python train.py --crop_scale_min=0.8 --encoder_depths=[2, 2, 4, 2] --encoder_avg_pool_shortcut=false --decoder_layers=12 --decoder_norm_position="pre" --decoder_head_dim=64 --init="kaiming_normal" --optimizer="adamw" --learning_rate=0.0021 --batch_size=256 --epochs=19.8
Rows from block 4 of the text decoder, named by matrix and row number. Rows with one number belong to one neuron. Each number is 50 + 12 x the weight over its row's rms, rounded and kept within 0 to 99. All counts start at 0. After the name is the row's rms in percent of the matrix's.
# gate: MLP gate (decoder.blocks.4.mlp.gate.weight, 256x128), inputs 43-85
# fc1: MLP up (decoder.blocks.4.mlp.fc1.weight, 256x128), inputs 43-85
# fc2: MLP down (decoder.blocks.4.mlp.fc2.weight, 128x256, transposed), outputs 43-85
gate.83 078:68 47 41 46 61 38 41 43 40 65 62 53 46 65 33 35 34 45 60 29 50 60 61 56 68 47 64 74 60 29 59 71 52 28 37 53 39 56 46 66 54 70 51
fc1.83 069:47 49 40 39 55 52 52 52 49 50 73 52 46 47 61 46 46 52 63 40 38 59 36 67 58 53 36 60 26 72 41 71 50 55 74 63 45 50 34 67 42 67 28
fc2.83 071:38 54 37 45 62 51 48 38 41 66 42 53 67 47 56 66 43 35 40 37 40 59 47 60 40 66 69 38 53 42 38 51 40 56 25 43 42 57 58 71 70 43 56
gate.84 089:44 46 53 18 59 57 55 46 75 57 32 68 26 47 54 43 47 48 31 49 67 60 64 44 40 46 64 53 47 52 47 31 49 29 28 45 47 43 40 34 62 40 45
fc1.84 075:55 51 52 54 50 37 44 49 38 39 56 29 52 53 63 63 50 24 61 41 48 26 57 71 33 46 29 40 57 30 50 59 54 57 58 48 64 47 73 57 69 57 49
fc2.84 072:39 40 49 50 61 59 44 36 73 67 55 42 85 65 57 51 46 50 54 47 67 19 34 52 48 57 46 55 50 35 39 44 48 58 61 47 49 63 64 37 62 28 54
gate.85 105:24 64 59 75 49 51 37 49 71 38 46 52 50 57 62 59 35 44 39 43 44 52 47 65 34 41 52 42 59 60 69 53 65 45 46 64 49 64 47 54 27 74 53
fc1.85 119:58 57 57 51 28 57 58 53 44 51 45 58 62 35 61 47 44 47 64 37 42 71 60 39 36 46 49 29 65 55 50 30 53 51 44 47 54 36 54 53 43 73 37
fc2.85 111:29 46 65 74 74 53 67 51 74 68 51 61 54 78 40 47 52 53 67 46 58 53 32 52 45 34 49 65 53 49 42 46 52 54 41 51 26 71 46 53 24 44 44
gate.86 135:31 62 42 54 57 37 56 58 49 52 70 46 60 31 55 49 59 46 65 49 25 51 29 74 36 40 76 45 44 68 52 60 34 68 56 56 65 38 40 40 54 48 35
fc1.86 146:56 56 20 37 53 42 42 56 49 55 68 65 30 31 70 46 50 34 51 42 38 38 52 64 38 55 74 63 15 46 47 67 49 56 48 58 63 33 33 51 75 54 39
fc2.86 154:42 57 41 37 49 43 54 52 59 66 42 53 38 44 49 36 54 61 53 39 33 43 42 66 53 74 70 42 28 40 58 62 55 65 41 68 42 54 50 53 72 48 50
gate.87 057:68 42 44 28 48 51 41 47 46 44 70 73 43 20 71 43 41 72 57 45 48 50 55 61 34 72 50 39 41 66 59 57 51 35 42 44 44 31 18 47 59 50 28
fc1.87 059:55 66 30 71 50 40 41 45 34 53 34 50 57 34 41 56 48 14 51 29 24 39 77 55 58 42 60 44 58 37 63 57 42 54 50 53 39 52 62 60 47 59 42
fc2.87 059:65 56 52 57 48 39 41 28 53 67 28 45 40 29 59 45 36 41 52 44 50 54 36 42 53 45 61 28 51 40 49 42 67 42 49 57 26 55 52 45 61 62 48
gate.88 120:66 50 43 46 31 67 56 62 78 53 48 42 65 68 40 19 36 43 44 36 67 48 50 38 63 50 43 54 43 50 35 50 30 50 41 47 70 65 63 36 61 45 48
fc1.88 135:40 55 58 42 65 47 49 29 29 45 55 50 43 43 57 71 59 53 49 46 30 57 59 58 49 28 59 55 53 43 46 46 64 44 56 57 39 41 31 66 44 51 46
fc2.88 139:55 41 31 49 54 48 41 48 27 42 69 34 41 28 51 64 47 50 54 59 38 39 57 29 51 39 28 55 46 63 46 56 58 46 48 61 62 34 50 54 71 51 56
gate.89 114:38 30 64 72 58 63 55 44 53 44 49 80 60 42 62 54 27 39 56 27 24 68 47 68 57 47 49 54 68 49 50 39 48 55 37 63 47 65 43 59 31 66 29
fc1.89 115:58 58 33 47 69 59 69 43 50 60 56 51 48 32 58 37 40 47 41 58 56 47 63 63 54 53 42 75 34 36 49 67 41 49 54 48 25 63 71 41 49 28 40
fc2.89 115:45 43 65 44 27 70 36 50 33 14 59 49 53 40 57 57 34 43 53 50 55 48 51 40 55 52 31 42 50 55 57 47 50 46 60 71 70 33 49 49 50 63 59
gate.90 080:42 61 61 48 58 57 70 44 50 48 54 59 41 77 42 72 53 37 40 43 64 48 74 43 36 59 67 60 55 41 62 53 58 32 36 45 42 50 45 31 50 44 53
fc1.90 066:36 42 30 46 63 39 44 41 65 65 28 64 40 40 40 37 50 61 42 45 49 41 36 43 61 50 51 60 39 55 46 60 70 41 26 53 31 57 41 58 39 51 60
fc2.90 068:48 51 55 62 30 43 33 56 51 45 53 40 45 42 55 45 42 52 36 51 52 65 31 67 39 39 54 44 75 54 52 42 50 30 41 51 46 44 47 36 38 62 26
gate.91 110:45 37 52 48 59 49 34 46 73 46 33 67 43 53 32 61 77 49 35 73 61 72 45 69 42 52 63 41 67 38 62 63 40 43 56 55 47 65 30 30 42 44 54
fc1.91 103:55 63 48 47 37 65 63 51 40 52 75 42 66 33 58 50 32 66 45 45 49 45 34 58 49 70 23 40 26 65 47 63 62 63 48 33 66 41 68 55 47 50 66
fc2.91 108:50 51 41 63 75 33 71 45 38 62 60 30 67 55 74 61 43 46 50 43 41 47 60 29 69 47 43 52 49 46 30 45 57 52 45 41 47 31 70 78 62 47 46
gate.92 089:50 51 49 30 44 42 37 70 64 45 55 56 53 45 62 52 44 38 34 46 53 61 57 53 73 69 53 71 53 26 54 38 58 51 12 41 45 53 50 39 40 68 59
fc1.92 086:30 50 65 60 48 76 65 68 57 26 65 51 48 46 60 48 39 49 45 26 42 45 48 70 41 60 57 62 30 80 38 64 41 58 52 42 34 63 37 47 34 59 40
fc2.92 083:52 75 42 47 47 58 38 41 33 40 48 52 39 59 53 61 56 44 54 43 39 22 48 30 32 73 54 48 37 58 78 43 55 66 70 72 64 45 45 61 72 32 42
gate.93 071:60 56 43 59 62 39 66 28 71 60 49 64 34 50 51 45 26 45 36 19 63 46 44 47 43 51 43 42 52 38 47 55 52 31 33 36 06 56 55 47 47 28 54
fc1.93 066:52 42 45 65 33 84 66 48 34 49 43 59 69 50 48 14 63 47 66 46 51 41 50 60 53 68 62 41 56 54 23 34 59 66 59 67 60 36 48 41 58 73 21
fc2.93 070:42 64 39 39 41 75 58 69 43 26 65 50 50 56 57 61 50 41 40 58 39 44 47 34 48 51 48 52 51 51 50 36 49 48 67 50 65 41 44 59 45 46 46
gate.94 092:48 48 54 35 36 64 42 39 52 41 59 60 48 65 57 39 23 59 48 47 58 40 58 42 51 59 25 52 59 48 44 39 63 37 41 59 40 84 61 44 54 56 40
fc1.94 088:41 35 68 58 30 37 46 45 59 65 49 55 58 46 28 34 50 70 69 72 54 30 35 56 69 46 28 40 57 48 54 38 29 46 63 70 54 62 42 53 55 64 49
fc2.94 088:53 67 53 62 28 61 42 52 75 46 53 38 47 71 24 53 65 59 32 50 59 56 47 51 46 47 36 70 60 66 73 37 52 35 37 47 37 54 50 48 29 51 53
gate.95 071:63 48 64 28 36 68 39 52 50 42 48 62 53 45 74 42 51 62 71 60 58 47 55 65 26 73 24 44 30 53 61 61 60 58 33 53 50 47 54 32 56 48 30
fc1.95 069:51 59 39 73 51 39 27 45 41 41 38 54 64 47 63 39 51 22 43 60 44 55 57 56 59 43 48 41 48 69 53 50 48 46 60 68 20 68 60 51 33 50 41
fc2.95 076:43 25 45 64 36 39 48 37 47 59 52 35 65 36 49 44 52 32 62 58 40 67 28 46 67 21 42 38 53 57 40 55 67 45 37 69 53 54 58 45 57 57 44
gate.96 068:43 54 62 51 58 23 50 44 51 54 46 41 67 59 41 65 52 83 42 62 52 35 30 48 55 46 67 55 50 59 57 47 44 44 59 32 34 44 31 64 33 60 52
fc1.96 059:56 46 65 45 56 24 35 47 62 34 32 38 49 62 52 55 56 50 47 41 46 34 49 41 88 36 72 46 48 28 44 44 39 56 42 46 61 40 42 50 29 36 48
fc2.96 060:50 42 54 39 44 54 59 30 26 27 45 44 50 41 54 42 62 45 60 42 35 70 43 68 52 32 41 33 80 30 54 29 35 46 31 53 64 46 59 44 70 43 41
gate.97 103:40 50 49 65 25 70 74 53 47 61 52 68 59 63 28 35 43 56 59 31 46 43 46 38 48 65 61 38 54 55 38 59 52 46 37 36 75 47 56 55 43 58 46
fc1.97 105:66 56 33 42 64 50 52 43 40 47 65 58 39 38 78 62 65 40 55 52 47 52 37 62 49 37 52 68 28 54 50 57 65 47 51 46 16 43 42 17 50 39 37
fc2.97 105:73 54 45 46 39 48 45 52 34 44 69 51 46 37 41 71 41 72 52 53 36 53 58 50 48 61 38 42 39 46 62 52 39 42 54 52 64 35 47 72 63 62 50
gate.98 084:37 42 42 35 59 60 63 54 68 59 30 58 33 29 59 41 68 39 52 47 34 56 38 67 39 58 62 39 51 41 37 68 38 70 34 64 73 40 42 47 64 58 42
fc1.98 076:41 39 44 56 58 41 45 52 49 57 18 44 35 30 43 47 56 42 56 57 62 44 51 48 40 38 38 28 27 34 54 66 29 41 48 56 72 34 61 57 58 48 59
fc2.98 079:67 47 46 50 41 39 34 62 61 50 59 47 49 61 37 48 58 64 46 47 54 41 86 46 52 54 37 55 53 34 49 59 77 54 47 60 53 71 52 48 59 59 47
gate.99 080:32 38 69 32 72 54 48 62 40 39 72 63 50 63 55 60 41 49 81 57 43 39 56 51 49 49 50 59 73 52 75 39 48 61 58 59 66 70 30 22 68 68 54
fc1.99 077:55 64 33 52 38 37 54 35 29 59 38 51 62 46 38 42 56 37 59 49 50 41 33 45 50 18 41 43 61 51 47 34 48 66 50 66 49 36 58 75 54 45 36
fc2.99 080:23 43 53 66 40 37 60 35 60 70 60 42 56 74 40 41 53 34 42 51 51 25 55 45 48 46 50 48 51 61 38 75 62 46 44 85 52 50 49 63 46 41 46
gate.100 101:60 37 45 52 57 51 63 54 58 55 51 78 54 69 19 32 34 69 40 32 51 48 50 49 53 89 59 43 44 44 35 56 52 55 47 53 37 52 35 28 58 51 27
fc1.100 105:68 38 57 51 50 62 67 43 55 58 51 49 51 46 60 21 45 68 53 55 55 84 48 47 53 39 57 37 45 60 43 45 48 36 49 46 30 38 58 30 32 42 21
fc2.100 102:45 52 38 19 27 54 62 54 46 25 51 53 40 40 55 57 51 66 34 50 29 40 59 41 55 77 59 42 29 71 62 48 55 53 80 62 73 39 40 54 59 50 52
gate.101 126:43 45 57 41 53 48 27 50 64 46 41 56 36 47 60 63 52 49 44 49 71 35 62 60 27 64 57 48 59 36 66 41 58 24 40 34 44 31 40 48 48 44 76
fc1.101 128:49 54 15 56 40 58 56 47 43 50 58 44 53 57 46 48 37 41 46 35 37 69 42 62 60 39 34 52 38 63 45 61 25 61 45 67 61 52 71 64 62 51 46
fc2.101 125:69 37 40 39 42 37 67 69 44 53 74 40 54 47 50 27 50 54 38 49 40 61 68 38 66 69 54 52 53 61 35 43 60 34 47 50 56 51 44 23 67 49 46
gate.102 091:54 43 60 37 53 57 57 57 53 40 62 48 43 56 56 52 46 60 52 66 59 36 42 47 66 34 30 48 31 31 39 51 59 47 62 48 31 40 41 39 49 37 27
fc1.102 098:63 49 55 40 42 42 40 36 18 24 49 36 59 42 65 46 41 55 62 45 46 55 62 59 43 57 42 32 67 56 52 26 75 52 40 67 59 48 40 40 65 56 40
fc2.102 099:36 40 61 30 36 53 35 51 38 33 37 43 76 36 49 43 48 59 63 44 62 56 44 51 49 47 59 33 64 35 60 52 61 63 42 54 41 52 48 38 46 69 62
gate.103 098:43 55 56 28 58 48 50 56 38 54 37 71 47 47 52 55 41 37 47 60 61 68 47 53 60 58 52 65 49 56 51 29 39 61 66 37 64 41 15 39 28 54 46
fc1.103 102:33 60 48 67 43 47 36 45 51 60 35 74 52 40 54 56 55 39 53 49 42 62 31 58 52 44 39 28 40 54 55 55 49 69 50 49 52 27 54 56 41 53 53
fc2.103 101:32 52 46 64 47 47 45 41 58 79 48 45 70 58 33 54 68 47 57 47 29 48 32 38 52 51 59 50 74 44 50 56 57 52 47 41 82 40 55 40 35 40 45
gate.104 100:47 43 67 29 61 28 72 50 56 41 26 43 47 39 46 62 56 56 38 54 45 35 64 43 59 52 81 41 63 30 48 32 42 54 34 47 65 39 27 39 62 34 57
fc1.104 101:45 62 34 72 38 63 42 58 42 56 69 51 34 59 46 40 53 34 46 47 55 74 49 49 48 32 32 63 38 74 51 63 51 40 47 53 45 59 66 61 44 63 40
fc2.104 104:53 69 31 54 55 53 37 50 56 52 60 66 51 70 44 66 54 59 59 42 34 39 34 30 55 68 59 44 30 68 59 60 57 47 49 35 52 33 52 49 68 45 42
gate.105 114:44 63 62 46 38 42 78 47 62 56 36 53 59 68 36 37 57 25 53 62 71 62 59 47 67 56 37 50 61 29 53 37 54 55 51 53 48 74 60 41 43 54 51
fc1.105 119:60 52 43 50 29 57 70 55 53 46 57 55 50 52 59 21 40 75 55 64 59 49 48 46 55 52 52 56 51 68 58 28 64 49 54 85 48 65 40 34 65 42 51
fc2.105 118:58 72 58 58 45 68 39 54 65 53 47 51 63 53 59 49 47 49 41 29 39 64 36 66 47 60 46 44 55 50 62 41 47 52 54 46 57 55 45 63 40 30 61
gate.106 098:39 41 61 61 42 44 39 61 66 44 47 29 32 52 50 56 50 41 24 58 49 73 74 44 80 41 71 38 43 33 35 54 48 50 51 58 47 67 57 64 46 60 23
fc1.106 105:48 52 62 35 48 57 48 55 48 52 40 34 54 58 40 48 65 53 40 45 33 54 34 49 62 48 70 46 66 32 39 49 31 64 51 45 63 33 63 53 46 43 53
fc2.106 108:44 35 51 52 38 47 50 56 54 49 45 16 50 47 41 57 58 49 21 71 38 72 72 51 62 57 63 52 49 64 38 52 51 53 46 47 45 51 48 47 67 46 46
gate.107 103:68 63 62 66 39 43 67 53 49 47 63 50 52 53 36 45 45 64 42 53 70 35 73 37 46 64 52 54 48 49 59 30 51 36 59 53 38 51 66 60 44 56 49
fc1.107 104:68 52 49 46 50 61 66 36 60 46 18 59 57 43 30 32 47 62 46 49 49 42 47 65 54 88 59 38 42 21 27 50 29 64 54 52 36 35 65 46 64 54 29
fc2.107 110:49 69 39 37 50 59 55 68 48 35 65 58 51 58 51 64 72 52 56 49 47 28 54 31 32 58 63 47 50 54 78 23 41 54 65 53 70 37 56 56 59 55 42
gate.108 093:78 44 48 48 55 38 70 47 50 57 43 53 54 72 32 50 43 26 54 24 61 34 43 66 54 43 47 49 58 35 42 59 46 60 66 47 42 54 43 66 55 52 42
fc1.108 085:60 39 68 59 36 65 34 56 50 57 40 30 54 48 38 67 38 35 44 65 55 57 55 46 32 51 51 25 64 45 45 45 51 52 41 23 40 44 66 50 53 53 40
fc2.108 086:71 62 52 29 47 45 51 62 41 55 55 49 71 67 45 56 52 50 53 46 62 52 34 43 53 34 57 50 58 49 40 74 75 56 57 44 45 43 50 48 32 48 52
gate.109 105:47 52 54 49 56 34 50 54 71 76 35 48 43 57 27 35 81 44 46 61 77 72 61 51 41 30 68 45 53 46 78 48 50 27 28 41 32 51 61 43 32 43 62
fc1.109 096:50 50 63 44 78 62 57 42 60 58 25 51 44 30 69 71 65 63 50 50 47 55 48 53 44 51 68 69 39 52 53 36 71 34 28 37 55 48 49 47 54 24 73
fc2.109 092:37 52 68 61 52 46 48 49 61 57 39 43 55 52 51 40 37 62 53 56 65 63 48 52 61 32 76 46 59 60 60 56 52 28 27 51 48 44 59 42 41 71 54
gate.110 128:49 64 37 37 35 62 46 61 55 45 71 53 50 47 45 65 67 33 41 36 43 56 25 54 40 86 48 47 51 64 67 65 44 69 61 25 40 40 39 57 46 55 35
fc1.110 130:49 63 45 31 34 62 56 51 53 34 70 64 47 49 44 51 61 31 41 35 31 47 29 65 42 76 54 37 45 78 43 71 45 61 55 43 50 49 37 59 54 63 27
fc2.110 126:60 64 51 36 30 45 47 59 56 46 52 70 50 45 46 52 60 40 44 53 45 48 31 45 45 74 51 55 49 59 65 45 38 67 59 51 22 63 49 73 48 78 30
gate.111 109:55 51 50 61 48 67 60 30 49 32 70 43 56 63 62 64 32 46 60 57 55 47 73 40 55 32 55 40 54 57 50 54 74 24 51 43 26 50 56 58 40 57 46
fc1.111 113:45 45 50 64 45 50 54 29 45 36 77 27 56 65 62 72 42 53 62 53 50 48 63 38 43 39 65 30 69 75 60 44 79 34 56 42 35 46 44 50 27 43 57
fc2.111 111:54 44 77 49 48 48 54 33 66 58 29 63 52 41 40 24 36 49 58 49 57 66 54 63 54 54 56 39 40 21 48 63 46 63 27 58 36 64 40 47 42 70 50
gate.112 105:71 63 55 48 47 58 53 49 34 28 56 63 30 76 57 56 74 50 52 53 60 45 39 40 49 22 39 56 53 49 41 49 73 45 38 39 25 52 54 39 53 36 34
fc1.112 107:66 74 80 45 39 43 72 46 50 51 62 54 30 58 55 38 55 69 45 55 43 51 62 60 53 50 41 35 53 37 44 67 53 36 52 54 49 73 29 56 65 44 32
fc2.112 107:65 64 46 59 59 19 71 60 55 57 50 56 45 65 58 41 74 55 64 65 55 67 23 60 45 24 64 52 50 33 66 53 33 47 48 49 66 49 46 41 45 28 44
gate.113 116:30 58 50 62 54 62 39 47 69 42 47 49 36 75 47 55 55 47 48 34 52 63 60 42 50 48 40 54 62 43 77 45 50 48 38 61 64 58 65 59 51 61 43
fc1.113 119:43 46 73 50 50 45 67 46 36 59 25 72 69 35 44 44 45 56 76 48 38 43 47 48 47 34 48 35 70 65 56 38 50 67 45 64 57 54 39 54 60 56 49
fc2.113 120:38 55 40 71 58 37 52 38 64 71 57 54 56 64 48 49 54 54 48 32 55 51 47 38 35 48 51 67 40 44 26 42 43 48 36 56 54 57 62 75 42 41 37
gate.114 045:59 61 24 51 45 65 59 47 33 45 41 31 42 53 49 36 47 49 77 47 70 54 36 54 47 34 38 55 74 51 64 37 66 34 45 42 36 59 56 38 59 44 43
fc1.114 045:52 70 57 53 57 46 52 58 78 59 46 58 41 43 43 42 49 23 56 72 50 54 51 63 51 60 26 57 41 45 64 66 46 59 60 50 43 58 59 40 45 56 63
fc2.114 046:67 68 48 51 48 32 52 42 62 70 30 41 35 63 56 49 47 56 48 48 58 81 41 56 35 41 67 50 41 65 52 41 48 60 41 40 56 55 31 36 51 46 38
gate.115 121:43 55 56 49 24 68 74 49 70 42 66 63 61 67 47 49 43 48 64 45 46 42 57 63 62 67 51 48 51 64 55 40 61 47 43 50 67 69 42 48 67 45 57
fc1.115 124:67 66 40 51 32 42 60 58 58 50 54 35 52 79 41 28 50 50 50 35 72 53 52 35 59 46 54 58 56 30 49 39 58 42 35 47 60 60 54 44 60 34 61
fc2.115 123:49 74 40 72 48 37 47 51 47 67 24 35 58 51 52 42 42 47 45 40 69 53 47 60 48 47 69 54 45 36 69 38 53 40 52 64 53 40 49 46 31 46 57
gate.116 124:57 64 41 44 50 42 44 58 76 66 70 68 51 63 43 66 62 31 41 49 65 73 37 59 55 54 38 56 55 37 53 51 53 29 29 22 44 30 45 55 35 56 57
fc1.116 121:53 49 46 58 37 52 26 46 39 37 66 75 43 35 71 58 55 55 74 25 26 49 46 38 51 50 66 63 60 51 58 39 48 60 55 55 50 40 31 50 63 41 42
fc2.116 121:41 54 54 51 54 54 53 47 71 47 34 43 38 56 50 63 53 47 54 43 50 50 53 72 42 50 58 54 53 54 77 41 61 50 40 45 52 64 25 38 57 54 68
gate.117 126:52 37 28 67 62 57 38 48 65 29 58 55 28 61 58 69 53 38 43 44 51 69 45 50 39 24 40 59 60 48 50 65 48 43 41 60 61 41 59 43 49 50 30
fc1.117 124:48 63 64 54 55 24 63 67 51 63 32 29 38 57 40 44 50 51 40 58 59 33 66 37 81 61 59 49 42 42 50 40 44 61 53 46 44 55 53 72 57 56 45
fc2.117 118:55 45 59 58 54 46 56 46 37 57 61 40 62 48 77 47 39 59 55 55 48 55 48 36 60 66 57 37 63 59 28 26 70 31 26 28 41 50 54 51 67 42 59
gate.118 066:44 46 23 57 40 52 63 46 55 66 75 51 48 62 50 49 45 35 44 43 53 57 36 56 65 61 59 45 49 49 44 46 64 45 71 49 53 48 28 41 65 39 61
fc1.118 066:45 54 48 41 59 62 44 65 73 53 20 44 48 46 60 49 54 53 33 56 50 49 48 63 20 59 38 30 53 46 49 63 32 47 26 31 55 27 67 62 28 58 45
fc2.118 064:69 49 43 40 59 51 50 46 45 48 80 43 64 59 42 59 50 64 33 61 50 54 69 27 51 63 47 53 48 76 47 59 58 26 36 30 48 44 49 38 50 36 45
gate.119 076:45 46 55 44 42 40 64 33 46 77 39 68 62 33 11 38 65 52 54 48 50 35 59 68 40 69 54 47 35 29 45 72 35 79 66 47 47 46 50 65 53 66 39
fc1.119 075:75 47 57 51 32 38 45 54 49 56 35 51 37 35 61 42 65 22 59 57 48 63 59 56 53 69 51 46 51 43 51 42 54 56 25 53 54 53 26 31 56 63 46
fc2.119 096:43 43 63 53 48 38 59 40 41 44 39 51 45 36 33 44 61 42 56 65 58 68 70 70 33 35 46 56 45 48 55 63 47 49 45 53 48 58 54 47 45 92 37
gate.120 106:40 62 70 67 64 48 35 47 71 48 58 53 36 51 47 69 66 60 51 47 51 35 71 44 53 42 73 60 54 37 64 67 36 35 37 41 53 43 43 32 29 53 59
fc1.120 105:43 63 45 56 41 56 64 44 20 40 47 57 60 71 35 43 50 31 43 50 35 35 31 38 54 44 28 72 42 53 42 45 47 71 49 67 56 58 68 50 69 47 35
fc2.120 104:65 46 32 74 58 44 77 54 45 50 68 51 41 61 54 56 44 27 35 59 35 59 78 42 54 63 44 53 58 61 46 39 55 37 47 49 64 50 40 62 58 36 43
gate.121 085:28 26 70 35 55 62 54 36 54 52 48 58 62 37 58 43 47 36 45 49 49 62 43 56 73 61 50 48 61 51 30 46 58 64 66 60 61 77 41 44 51 42 42
fc1.121 086:39 49 63 62 49 46 55 57 67 54 55 55 48 39 60 59 74 43 38 44 41 38 28 33 45 37 56 46 54 38 53 51 34 73 56 60 50 29 51 58 54 40 57
fc2.121 084:36 46 37 54 39 57 63 60 56 45 65 48 58 46 58 61 57 55 62 45 28 79 45 40 55 53 46 39 46 43 65 74 75 54 52 49 72 29 49 56 53 64 61
gate.122 078:51 47 52 56 39 72 54 52 71 44 35 76 51 52 46 76 50 38 36 45 49 52 68 61 34 79 46 35 39 48 46 52 37 47 51 36 58 34 67 50 38 49 38
fc1.122 068:50 57 51 74 38 44 55 67 69 34 72 38 37 62 43 64 51 53 45 53 62 43 55 58 39 52 52 40 46 47 56 63 40 49 48 46 56 26 78 55 34 65 43
fc2.122 071:46 66 58 28 57 49 49 55 56 51 42 68 48 73 45 44 63 52 38 53 43 31 68 53 46 64 62 47 47 23 62 66 47 61 58 57 52 45 55 55 61 49 63
gate.123 052:36 47 58 34 75 25 44 50 53 63 17 47 34 49 40 57 43 41 33 39 32 56 59 48 63 47 67 65 72 24 54 67 39 48 19 51 51 65 43 40 39 46 56
fc1.123 049:44 38 38 63 71 36 76 46 57 57 59 61 53 49 59 45 58 64 66 57 66 60 55 41 49 47 62 37 34 41 55 59 56 34 58 44 40 60 57 38 59 32 38
fc2.123 049:56 45 51 34 58 53 45 44 77 58 43 45 52 74 37 44 48 44 39 56 59 80 34 76 41 50 38 38 64 45 43 59 32 44 44 33 47 46 58 31 55 50 33
gate.124 115:80 57 45 31 56 30 65 58 40 31 38 41 31 52 59 39 51 47 38 38 63 48 56 51 54 37 59 59 47 37 46 47 66 34 30 40 15 54 43 42 64 47 44
fc1.124 113:56 54 54 45 56 32 61 69 36 36 40 31 37 36 66 41 51 61 49 50 45 63 60 55 56 50 66 61 25 62 60 46 56 46 51 56 30 53 51 46 56 44 47
fc2.124 113:45 44 59 31 36 79 44 38 79 48 46 51 58 50 71 50 55 53 65 50 53 50 48 51 50 45 39 39 44 35 45 45 52 45 34 35 58 58 52 75 42 63 44
gate.125 093:57 37 53 36 55 52 45 40 66 35 58 53 49 64 66 58 37 60 49 47 70 81 60 42 32 28 44 52 50 61 51 46 60 36 46 47 29 47 54 44 26 58 36
fc1.125 092:44 52 38 50 37 50 72 63 61 64 49 65 48 55 30 42 49 40 34 51 35 46 49 63 68 63 58 55 59 42 48 50 37 58 42 57 68 62 26 59 72 33 59
fc2.125 091:70 58 43 40 48 53 43 51 52 55 50 41 35 48 50 57 41 60 33 52 53 49 59 48 40 62 47 45 52 81 41 25 47 40 76 36 54 32 39 43 49 32 54
gate.126 052:51 45 42 46 67 64 37 63 62 53 50 69 48 44 53 54 59 67 65 46 62 55 26 52 47 48 32 79 28 41 37 66 46 55 49 35 48 32 67 36 34 51 46
fc1.126 046:45 40 59 49 50 62 32 50 42 36 51 84 69 60 44 56 57 53 67 35 40 35 39 44 31 61 43 78 66 59 50 27 42 64 61 60 72 42 50 37 39 45 16
fc2.126 046:39 38 61 34 38 62 38 60 48 33 43 40 57 48 52 45 23 65 60 68 55 56 30 48 42 60 39 45 50 59 39 44 73 64 61 70 59 52 44 43 46 52 56
gate.127 042:57 37 78 38 35 43 39 62 29 54 77 48 35 51 57 38 61 71 49 60 52 71 50 36 66 73 31 36 40 30 35 65 64 44 54 47 45 62 25 60 43 52 50
fc1.127 039:64 38 58 55 46 46 45 43 54 46 55 35 57 41 38 46 33 44 47 55 52 44 61 61 59 59 32 67 41 46 52 52 46 42 52 48 47 41 50 59 27 59 36
fc2.127 039:41 28 34 63 57 56 52 27 60 58 45 63 70 52 49 46 26 53 52 24 46 36 44 72 52 73 57 51 37 61 27 52 38 56 60 55 48 47 56 63 36 69 53
gate.128 047:41 65 48 68 55 49 31 53 43 63 41 53 58 45 52 59 68 14 53 60 56 44 36 45 42 37 59 74 54 81 56 50 53 37 39 56 46 67 47 58 37 51 66
fc1.128 046:36 56 56 56 67 45 38 55 49 76 35 25 56 53 13 47 40 52 47 45 55 57 53 47 66 41 64 58 58 30 60 52 22 67 58 48 75 57 53 52 54 47 59
fc2.128 046:52 49 47 66 45 43 51 27 33 49 57 42 57 47 53 53 59 54 56 59 64 70 48 44 43 47 52 38 62 17 50 41 44 58 44 52 60 41 62 44 53 52 82
gate.129 086:43 30 62 49 46 42 51 60 53 52 50 34 45 52 56 53 46 26 34 66 56 63 36 55 71 41 62 43 59 62 42 34 57 30 62 25 35 76 25 54 28 50 71
fc1.129 078:33 53 58 46 44 41 50 61 63 56 31 43 50 44 43 47 71 47 40 56 37 36 24 52 52 49 67 44 48 44 56 55 30 68 34 50 47 46 48 73 47 53 60
fc2.129 074:61 64 33 59 24 51 49 55 49 41 68 62 46 59 49 58 55 60 54 27 33 55 41 58 43 58 45 28 57 53 66 45 47 58 50 48 76 17 58 56 77 45 40
gate.130 048:51 56 63 48 49 71 27 46 55 32 42 53 63 52 52 65 53 35 31 54 40 54 48 47 73 54 53 53 53 56 52 33 74 38 51 48 47 56 69 51 29 55 57
fc1.130 046:35 55 38 52 37 61 38 34 54 38 56 70 63 31 73 54 60 61 59 50 57 57 26 47 40 73 44 63 52 73 59 30 56 41 51 68 42 66 30 31 66 28 55
fc2.130 049:47 40 57 20 48 57 30 42 46 50 70 44 59 49 55 52 59 44 45 56 56 48 36 54 49 51 45 62 43 44 67 51 58 49 77 69 63 57 46 32 68 41 51
gate.131 099:42 54 52 55 56 67 47 59 62 40 34 60 46 62 50 54 55 31 65 33 61 69 55 39 44 28 33 47 69 58 61 31 20 40 44 38 53 59 69 64 29 57 18
fc1.131 103:44 60 41 53 55 39 71 51 49 56 32 59 43 53 53 50 53 54 58 57 42 49 46 78 44 50 65 39 52 53 60 60 49 57 38 74 57 49 33 34 72 36 57
fc2.131 101:66 52 35 58 73 51 53 34 50 45 50 59 46 64 57 43 52 38 48 39 61 48 69 46 42 52 41 55 45 56 47 51 64 37 48 52 36 49 40 54 49 53 44
gate.132 099:48 62 44 34 42 72 67 45 37 32 59 49 43 50 63 54 48 63 59 70 81 55 63 63 28 65 41 67 27 45 60 58 37 48 47 40 35 65 53 25 56 41 30
fc1.132 098:48 46 59 32 55 45 45 53 58 52 55 45 39 44 49 67 41 50 26 73 40 49 46 48 49 53 65 62 28 39 44 47 30 62 59 34 58 52 38 69 50 51 59
fc2.132 103:41 72 49 47 51 46 40 43 43 55 53 58 57 60 54 46 65 48 50 42 44 25 73 05 50 56 66 45 56 34 52 28 42 71 79 39 45 47 62 67 40 57 34